{"encoder_mlp_ratio": 3, "encoder_depths": [7, 7], "decoder_blocks_per_level": 1, "lr": 0.007, "ema_decay": 0.999}
Rows from block 2 of the decoder of a small spectrogram autoencoder, named by matrix and row number. Rows with one number belong to one channel. Each number is 128 + 24 x the weight over its row's rms, rounded and kept within 0 to 255. All counts start at 0. Numbers have three digits each. After the name is the row's rms in percent of the matrix's.
Before each channel's rows are labels from the 100 clips, of 14976, where the channel reaches its highest value: "top examples" is what is common among them; "peak on" is the class under the peak. Only what is clearly more common there than usual is listed. The data: songs of 200 made-up bird species, synthesised, often over outdoor noise. In brackets: how many of the 100.
# convs0: first 3x3 conv (decoder.decb.0.0.convs.0.weight, 192x192x3x3, each kernel summed), inputs 0-63
# convs1: second 3x3 conv (decoder.decb.0.0.convs.1.weight, 192x192x3x3, transposed, each kernel summed), outputs 0-63

top examples: buzz (81); first syllable: buzz (62); rich in harmonics (60)
peak on: buzz (76)
convs0.40 158:126106115136126131152121117141097113123116109137149119117131120152112133121132129021123136125075156135151123134132126092117118108134140151086125134145139112143158139138125127125141143125152129
convs1.40 155:135132147128130114090139146140181111165116130117102134123122131109120167134109127143100135118145129124069141113130143149134099114101116098165159127134110145092078117108142115127103099130127086

top examples: arch (84); rich in harmonics (64); first syllable: arch (54); high song (52)
peak on: arch (74)
convs0.127 089:113137118131127127120125114127132148133145122114112109124147097133142120147050148044166103160145121111123125114137130135110063069140135140108127096159104138099140120191153103113141100114116122
convs1.127 085:150093117154157124126090151125112094125059144108151156076115188086123165125168121155099155075121129125138120123102113104140182142110144158160112120120148144147104128113163187114106149128139129

top examples: crickets (34)
peak on: no call (98)
convs0.152 071:118105129160113137139123140131168149122140102107101117112044153080111116135130130082122070142129036113127132154130087134139150115146128138123131121116137140133138113098128137149137121087132126
convs1.152 097:137121100071159124106144097100096099106145123120139131141118163171103089133139121137157100112090138148135100138180070134107142149148143116135140140152184167118120123146145069085120128153107122

top examples: crickets (93); text has "over" (93)
peak on: no call (85)
convs0.180 095:130099090108072129125122107090147116123110126100127120136139129171111122080132145115143132133153162142083109114141134072127109155128132099112160154186116144132078125129157137085135133095116107
convs1.180 103:122144134140153098140164133161111169126112130157119109104094111092126136138133106149115141134082086112163108151110124151144131147119118132149104122103110106087164156147095091194115103165152154

top examples: reverberation (99); text has "room" (99); text has "reverberant" (99); downsweep (69)
peak on: downsweep (52); dip (26)
convs0.83 097:115073115117102145127132123056140128150119121115128132101090103167112137106133131148137098099106101088110123111132092120140099107109118141122157132158144136148137181114151139094163113112114095
convs1.83 094:136170145113147142137108122180116127139115141119140141137136123104141154133096130121128129195103136158169130155141132150122163145136135150098109145122121121111116108123141156199074143150149141

top examples: high song (67); upsweep (56); warble (43); first syllable: warble (37)
peak on: warble (43); upsweep (34)
convs0.58 106:131077154151149140127144150102145170119119117112118126121114098142099147141128124126112138113041116133128118128139144132097092147131132148118131106147130144128136104143152128140105145130130143
convs1.58 109:132139097126119120151117095147137099106122146141145118143110183137179163111146146135149092133139128120126165102135126126156207072103134159141152144137126118152118165120106112112118171136151097

top examples: downsweep (60); high song (55); first syllable: downsweep (52); rain (49)
peak on: downsweep (52)
convs0.125 096:154090150123139137115133133163104128146116113094115148101120127107144142142127197108143129102100096144105136118119112158096073158160143114128160168120144132103096164104140130139086125147140136
convs1.125 088:126136105157132085149134114129163121063114149143127098171109125148122144133177081152098132145107143106146119121153122118135188100113114128125095107143123109134148124145080119173137150127099147

top examples: downsweep (73); pitch: middle (62); first syllable: downsweep (60); arch (46)
peak on: downsweep (68); arch (30)
convs0.123 081:148126119116093098107135115113100116090117102137137107144143134137129123114129142171113144101119167123114123134113143130118057120108131117116160117159111108124084162147137125107107119133125106
convs1.123 088:131090107115183150120124145123162099178111168106125129158151137120150127117179148040120131096116135121134157141151133136151202116121133148162099126122135142098152103106107116130134140126128132

top examples: arch (75); rich in harmonics (64); first syllable: arch (56)
peak on: arch (70)
convs0.9 083:126119160141106121132142102107151097121121110110146141100109094125122149100080122053122146135138138116131128108102145139094058146115111123133125110153127153072085137186120127176115118116141103
convs1.9 080:135125092114119137130174100101127151147103135108137128075154117122075111138179141117114110202110142128128167134157113134149149078171148114152044161135139164136146117069115135113114137126150124

top examples: arch (71); rich in harmonics (64); first syllable: arch (42)
peak on: arch (70)
convs0.153 079:119118074136136115151095132121103130066129128154114124109152116125113130128095139025126113155128127111096090122112132123140132122130124096091097097148100114096122106155114095124147099142122115
convs1.153 084:111079151122108164126104138170120107175119106134144164030111150137143130104085102196105145098098090096140139131090160161080132129122133121137100084107132116106101106089108132101116129122139120

top examples: high song (58); upsweep (51); harsh note (44); first syllable: upsweep (38)
peak on: upsweep (37)
convs0.72 091:113085127115098102108129107117108134144104103130147097121144112137122112143143120095131126131175132157139094118099120116114165112105085134158161169195157127156141162136152123125076150136147187
convs1.72 094:141141135148132144116129123122130126117092119125118127140127159121114122109143109171101112143099135089117156122158144146128085120146165143126099133099102099107164091119121098138133118119119108

top examples: buzz (62); rich in harmonics (61); first syllable: buzz (39)
peak on: buzz (45); steady whistle (36)
convs0.132 095:106119117100108149129146095088114118102104132116162097126111155124137161096166147125170125087132131118134151189127138118118175068140158133138141131148152127142120142093166144081101120090152144
convs1.132 100:140138118179095123147157070157165147152138150168120152136121117123118103129081131180148143133088130126122128120135137114188103158139120147134165130128082120142127122162089106161146146123127115

top examples: high song (69); arch (51); first syllable: downsweep (41)
peak on: arch (48)
convs0.6 089:147128135134122096117146134105088160128113117104141101116147103162109147130097140117152129078096151136141125141160138153116137116113179115101143121143139109088104162071136129160162117139101169
convs1.6 082:130116134146149151118124136122140098085142116172114131123095130099138146121149127162096121189119108143113131115136118140163126131174106125118136139121136124142146097180111142108097171156145129

top examples: downsweep (76); first syllable: downsweep (44)
peak on: downsweep (67)
convs0.44 080:116099117091116147116078144120123120072151157153121103090105128126128148124115120141100102142119115129108162152137127163107105084134105103136111112168136174097131123122117107107133102141122144
convs1.44 087:124120082134130089127140108105162160117138083089143134148143109108132084085092105135116145106109154117119115070040117115140096125117142095143126128119075113133146113112157126143138163122127132

top examples: downsweep (58); high song (52); first syllable: downsweep (42); arch (40)
peak on: downsweep (57); arch (38)
convs0.94 103:143106109138139128118127140115124123121121113128113132061097143121118145136115126143113118111090076119115122122109099132073049151112121127116106158151127136121119124131111127128135139113150124
convs1.94 112:126132114144141115149125096157098167100138142127142109157116121147107113114139091000134123183145149132107130137168150151112171051126149126133165110137153157145147131135137123125102077102136125

top examples: high song (63); arch (53); dip (36); first syllable: arch (30)
peak on: arch (50)
convs0.90 086:128109139145145114136127126115152145167115116109137133083102113112136144131072136097127132081098125117120120108143117124071086118134106120130153131161119148093110134171138120130111117151142129
convs1.90 091:098094121136086147102124121139121111134121108129118152104128148102127096121154142119111128163137131100133168131115106140151121079109149105163071134105147125201129102074135179140114153127137123

top examples: crickets (36); first syllable: upsweep (34)
peak on: upsweep (36); downsweep (31)
convs0.59 086:115142152129119131118138147104118149137133135123123130140135125167129125127140110145136125136128130128125130129139130135130131102129121130114112142145115136137105120115143132150161136127125125
convs1.59 096:148116126125159092155096099128136111152131134152113113160076136106140142124120167118102126101100121121125112109141099118080153158124148140181157096125123113121159127098127135117086126121122134

top examples: reverberation (65); text has "room" (65); text has "reverberant" (65); high song (57)
peak on: warble (27)
convs0.70 121:134112153153131105152164127100152141105092110122117114132094143150138132153137129132116110135102104135116117132167149146134123156121135141121155125155168127118129169151121102126101169123142110
convs1.70 109:143141120161113121087110130144121107138165142128155114134142155108176137118155171126115158118168157110118141118071096131111141113123117099154126148132136139144161103118150174134143081139140174

top examples: arch (85); pitch: middle (67); first syllable: arch (52)
peak on: arch (84)
convs0.162 076:134116129155114094146159097113133150157134094101110138133121113154137135111102166080128137139138126128113097097101130140104084140110111086085132136163126131086113142133107095109156116135127104
convs1.162 080:114132086114126177120107131150117117116130183127163119105149126107153127123125134101100140129147142136170148130169117113150177082142148161138092137092129117153141133108128100151086157117141174

top examples: downsweep (100); first syllable: downsweep (64); arch (42)
peak on: downsweep (99)
convs0.38 091:056111145098110141104136120157112142141142134101149132097106114123137154120167106172130131107111129116098139133131128126101058112135136134089067131139143086128100111117160131128130100117132128
convs1.38 099:158136103157138108161119161099123121138103134132095127143153151147122102156094126001155127157142119154156096137150145127166180134130135098114139125124136148120112121156092141131116135131114115

top examples: buzz (86); first syllable: buzz (77); pitch: middle (75); rich in harmonics (72)
peak on: buzz (84)
convs0.137 130:117103098096100134153160134114090134160120167113126119083109198114141147110136136067142123131104140140145113152115135161156150044109144140156161165134152136170122189118142141094137153127163119
convs1.137 113:134128144159142091126128092159135104102121113177106140150147118157113141157131174180127125145154127108113146113182096108108108171135102117110124072136109137085132110131097125144145146117125149

top examples: crickets (72); high song (59)
peak on: steady whistle (25)
convs0.191 109:133093117096143141120102172108119154103132112097129096093110144116101145122118098119113147085170143103114134114130172155133064092111124118129114131184118153115065127122152149136127163115139146
convs1.191 110:131076115124108116125152098128127134073128119123119135163139090091095104131063126150129133128033139142171078116170116093121135167125163143114116142094123106141119161118107094118121122118133140

top examples: high song (50); first syllable: upsweep (33)
peak on: arch (26); upsweep (26)
convs0.82 078:139133120160144148137127121117068154153146140113126131126082154100094130158123103089160083108141078134148122144139092132127106056142107134116122109141125110123153115111145118144094167131127119
convs1.82 087:154158130141121118098117132109121115111084108161145100115123136154141142106112140132114132114092058120100127115138150156125105149096117159133116110139139138113143124144151158080134133123128085

top examples: arch (51); first syllable: arch (43)
peak on: arch (50)
convs0.71 095:127124090141085172135158102129098137121116098148148129142130154131115138097115158134156095138113089161116126147130080124115154069200128129157163144135123131120126119133117140100136118129150147
convs1.71 111:153134171101163076139132134119149099129157159114103130133108100111137155128152122112127110079116141092122137129136155125164135154095127134121102088119147128112115150102113150126107139131113114

top examples: arch (64); fast repeats (49); high song (49); first syllable: arch (33)
peak on: arch (35)
convs0.146 085:111084134161160092151069117142178132168139136118130134146117134136133128129106139096131174155104161136117106135130145139137140127113118115113125135179109110147121098120124115148103108135132127
convs1.146 085:120133131094093160085131189101076117065111116150144105079110145125115148128106122121099072116139124111148113104134127119135074157129157138160091113098142122137090125127109110117104125136103131

top examples: buzz (79); first syllable: buzz (59); steady whistle (51); click (46)
peak on: buzz (55); steady whistle (36)
convs0.186 107:119146132136147077105104129128099117096137121087117141088135108141111151140167132070106108172131111140117180149096119126179137091141139150131164107134148087108085091123118172110142097099124150
convs1.186 107:159092101124120155153143097171159170142134120129127112107109143100141116107082142172174128125109144113135076126141124136111117182130124115181153143161122159144160176146145103145167150146139113

top examples: high song (53); arch (47); first syllable: downsweep (39)
peak on: downsweep (39); dip (30)
convs0.105 070:160120130140111102089128140097093118134118121072132137118108129115170121127068132104130163087065146133134124127127154124141098154094114129129074132120132130118094123086121133150164158117124096
convs1.105 089:112166121148152150167134128142175118156140119198107104128131152163117119164157157101112127166155136131123121129099134168116156082144147120097122115141117107125154110168148125125093109131126146

top examples: buzz (43); first syllable: buzz (38)
peak on: buzz (35)
convs0.57 131:128137115153122100120128109140125114137119130123123140129092129135131149114120111118126117126116135144107128124135114142144130105154103121105162064137140115105107109118119121115248114108106106
convs1.57 114:123091130088103134150143122108144131116127121127133104118147090130148140142158122137161147145145164136144133110114146128104116137105145141149120163146123163144145177142157125163051202153141104

top examples: downsweep (59); high song (55); first syllable: downsweep (43); arch (39)
peak on: downsweep (37); arch (25)
convs0.181 096:137079105151153113111125109119136150144122133119131120148103154127136152127087145160115142136101134149120118143131145119112101177125146115126113147138132115114106155122130107169126138138131134
convs1.181 125:139140127125113120131126161119136151115199111124112128121136113123125144155159120106144146131144112149153143118116108138150143115130128127132128098132139127126133124105125121100127127149113137

top examples: high song (49); arch (40); first syllable: arch (28)
peak on: no call (87)
convs0.66 102:124080110146144135119127127111118128119147116122157106112149183118158153132154117134150140121150169147139135118125138128100133126104143125136125150123094150159138073125139099128009148104122096
convs1.66 112:133191114116126103150147137136140113130134179137106123141104119164126133127123136149118119143126096132094119115119147145182124114145109137129191098145142106103132157134079146116152115133114137